{"encoder_arch": "coatnet", "model": "image captioner", "dataset": "views of escape-time and Newton fractals", "train_examples": 145000, "image_size": 64, "crop_scale_min": 1, "horizontal_flip": true, "rotation_deg": 10, "tokenizer": "word", "vocab_size": 29, "encoder_norm": "rmsnorm", "encoder_norm_position": "sandwich", "encoder_activation": "gelu_tanh", "encoder_mlp_ratio": 4, "encoder_head_dim": 48, "encoder_fused_qkv": false, "encoder_qk_norm": false, "encoder_parallel_block": false, "encoder_inner_norm": false, "encoder_patch_size": [4, 4], "encoder_conv_stem": false, "encoder_depths": [3, 6, 3], "encoder_widths": [96, 192, 384], "fusion": "cross_attention", "label_smoothing": 0.05, "decoder_width": 256, "decoder_layers": 7, "decoder_norm": "rmsnorm", "decoder_norm_position": "pre", "decoder_activation": "gelu", "decoder_mlp_ratio": 6, "decoder_head_dim": 16, "decoder_fused_qkv": false, "decoder_bias": "all", "decoder_qk_norm": true, "decoder_parallel_block": false, "decoder_inner_norm": false, "decoder_kv_group_size": 2, "decoder_positions": "learned", "decoder_cross_attention_every": 1, "decoder_tie_embeddings": true, "init": "torch_default", "residual_init": "none", "optimizer": "soap", "beta2": 0.99, "learning_rate": 0.0025, "beta1": 0.95, "shampoo_beta": 0.95, "eps": 1e-08, "precondition_frequency": 16, "max_precond_dim": 512, "one_sided": false, "adamw_lr_other_params": 0.003, "max_grad_norm": 5.0, "max_steps": 17000, "batch_size": 256, "epochs": 30.0, "lr_schedule": "cosine", "final_lr_fraction": 0.01, "warmup_steps": 1700, "weight_decay": 0.2, "adamw_weight_decay_other_params": 0.05}
Rows from block 3 of the text decoder of a small image captioner, named by matrix and row number. Rows with one number belong to one neuron. Each number is 128 + 24 x the weight over its row's rms, rounded and kept within 0 to 255. All counts start at 0. Numbers have three digits each.
Before each neuron's rows are labels from the 100 texts, of 14848, where the neuron reaches its highest value: "fires on" is the input token at the peak. Only what is clearly more common there than usual is listed. The data: views of escape-time and Newton fractals.
# fc1: MLP up (decoder.blocks.3.mlp.fc1.weight, 1536x256), inputs 64-127
# fc2: MLP down (decoder.blocks.3.mlp.fc2.weight, 256x1536, transposed), outputs 64-127

fires on: "five"; "three"
fc1.280:122142116137154139098137124161152160128106110117128122146151160091119120107100114115091195160036136172085126129124085120125138151103093162133145162144159136110144119111115126105104120093132156
fc2.280:133140079143166189099139107149144136116142115162142122134153142085147123159096150098113174148076212174113133112095113138117150133094106137136159164110135108118162113108129148100121138109137152

fires on: "sine"
fc1.64:112141137125102131128069141136138127122156154137132099066109085108134157105138152121101103127123108116132130148120140173108127127149134138141104140130137139141117131136148076174099157138094175
fc2.64:151185135127113144100109149077106109131134098095158141088113091101171106143142196102090127113079155133164149095122120119155109129118133132128153129105097115136158162130134112153153135150124110

fires on: ","
fc1.642:133120140137089115159119160103115103115181152159106153159115136076127178084122109136110137165101103105117164104138130134113166177138113143105138116119086104129154121120117156129118143129114123
fc2.642:126118140161124135179107130138067090127135153141168120141112122149116132158164116105121134162129138123153128125144154129179151165136120141132141126115074116135117128146153165122156100143119137

fires on: "five"; "three"
fc1.655:117138115133150137098140121158152159128107104122134129146151158094117122102097103117086196160030136172087128131127086116129137148104097161134146158146159141117145119110117126105104118093134162
fc2.655:133138073135168188094137099144146133121146116163147126131154141085150122161098150106122181147073214177116134105093113135117150135098109139140159159107140110118162111112128150106118136117130157

fires on: ","
fc1.651:123112125130125143136130140153125158125128136153142130138098141104131111080103101118129132179027105115150127113139110127116131142149141124115155131126160130136141105118109132117106141106149158
fc2.651:105105161163147113155139106115139127075149117105143126146124142130132096151109137110129144115107124132116152144134162123163105138164184114125125139132107162115112108090131166149144123117123109

fires on: "five"; "three"
fc1.620:119138119138148131093136121160148154126110105119130124145140154090120118103106115115087197159032135169088126124123088116122136146102095157135151158146158138120145124108118130105101120092134161
fc2.620:134138079138160184091136096146143134119147119167145125133147141086148116157104155100117175146078211176114133108092113137115150133100108134142159157110129109123155115115134150108117138113131155

fires on: ","
fc1.378:137163141066129153086146162161030161136121127125127120103128103173121148099128122140130140120097129121138131109112148108125132086129145100124136139117201179104091065102173165139070133136155129
fc2.378:112118111080133121083114113136000065146160153151140155141127143092119162147148116124144138119124132128164123151165128114162151126142114167110168118129135103119136095157164165128148120118129137

fires on: "sine"; "quartic"
fc1.5:131134137119113151106107168124143123121119126142104120075102109061125129127121152120097101059127118122123149154115137138117107133164160114138102124112133138161144114095123114115140137123062164
fc2.5:139118100119110129106126135099143121092161108102175134086092103095151123147130129115088130135054149142139134112120159140153118098126145091167148120121137107124157134078105103134149117132136073

fires on: ","
fc1.524:083161113107101125141142158079177114104143138127121134119158121108089122131120113147110127150134098132084140116096130091134142108111097096108094132097150134141129110139124153099145117133111102
fc2.524:132172130125104127138134133116163118119166135083137144140147102125122111124098083132110169156101116091140105129129113154185158138100119135146110077099143120200130139116148155134050137125107120

fires on: "five"; "three"
fc1.44:119139113132149138091136118161154154121105109120132126148153159094116121108100107122085194156032135170091130131127088114128138149108097161135146161144161137113141123103118126105102122092137161
fc2.44:132137076139165192093143098144149129116145110162146126135155137081144123162095147102112176149073203175116128107094116136118146138100103137141154160112147111119159119104128147103116134116136159

fires on: ","
fc1.636:124113134129162178116143124174051151117123156098167138131112157143123133087109161130119165136132160137124105162143101121129147130173120155151160135148103119112098110115159118139151138101147145
fc2.636:097125145086094089202159119156218149119166128104131116141116132154129120105138121130131114130105131157115136110128144124130087126139149137143107145112225110121115147099099155110066132138082136

fires on: ","
fc1.510:115100129075097111165131118131053080126144133142098151140111106164125146166154097113111127141070136124143142101133163109142175111141147118117137128114181118103166123108133144102088145153149140
fc2.510:115134112161124102130183094120149106106124117093173146152104113113130092140110117142105121137105105178127121124150102165126117093145131133125084137108136126140164095070105148165161101135081133

fires on: "five"; "three"
fc1.206:134127110138122124102154111138165117127091142127130145145125138147113116092132086118096135163000104134136137125167094101142133141120142155116128133148166101151119144101135122119114131091149145
fc2.206:094115132107141111099163104097110106139171109130153147074138134142158126156174133106118092142186142108101122130110146150131107109144147113103134113131214128118149106105111139141141132179112125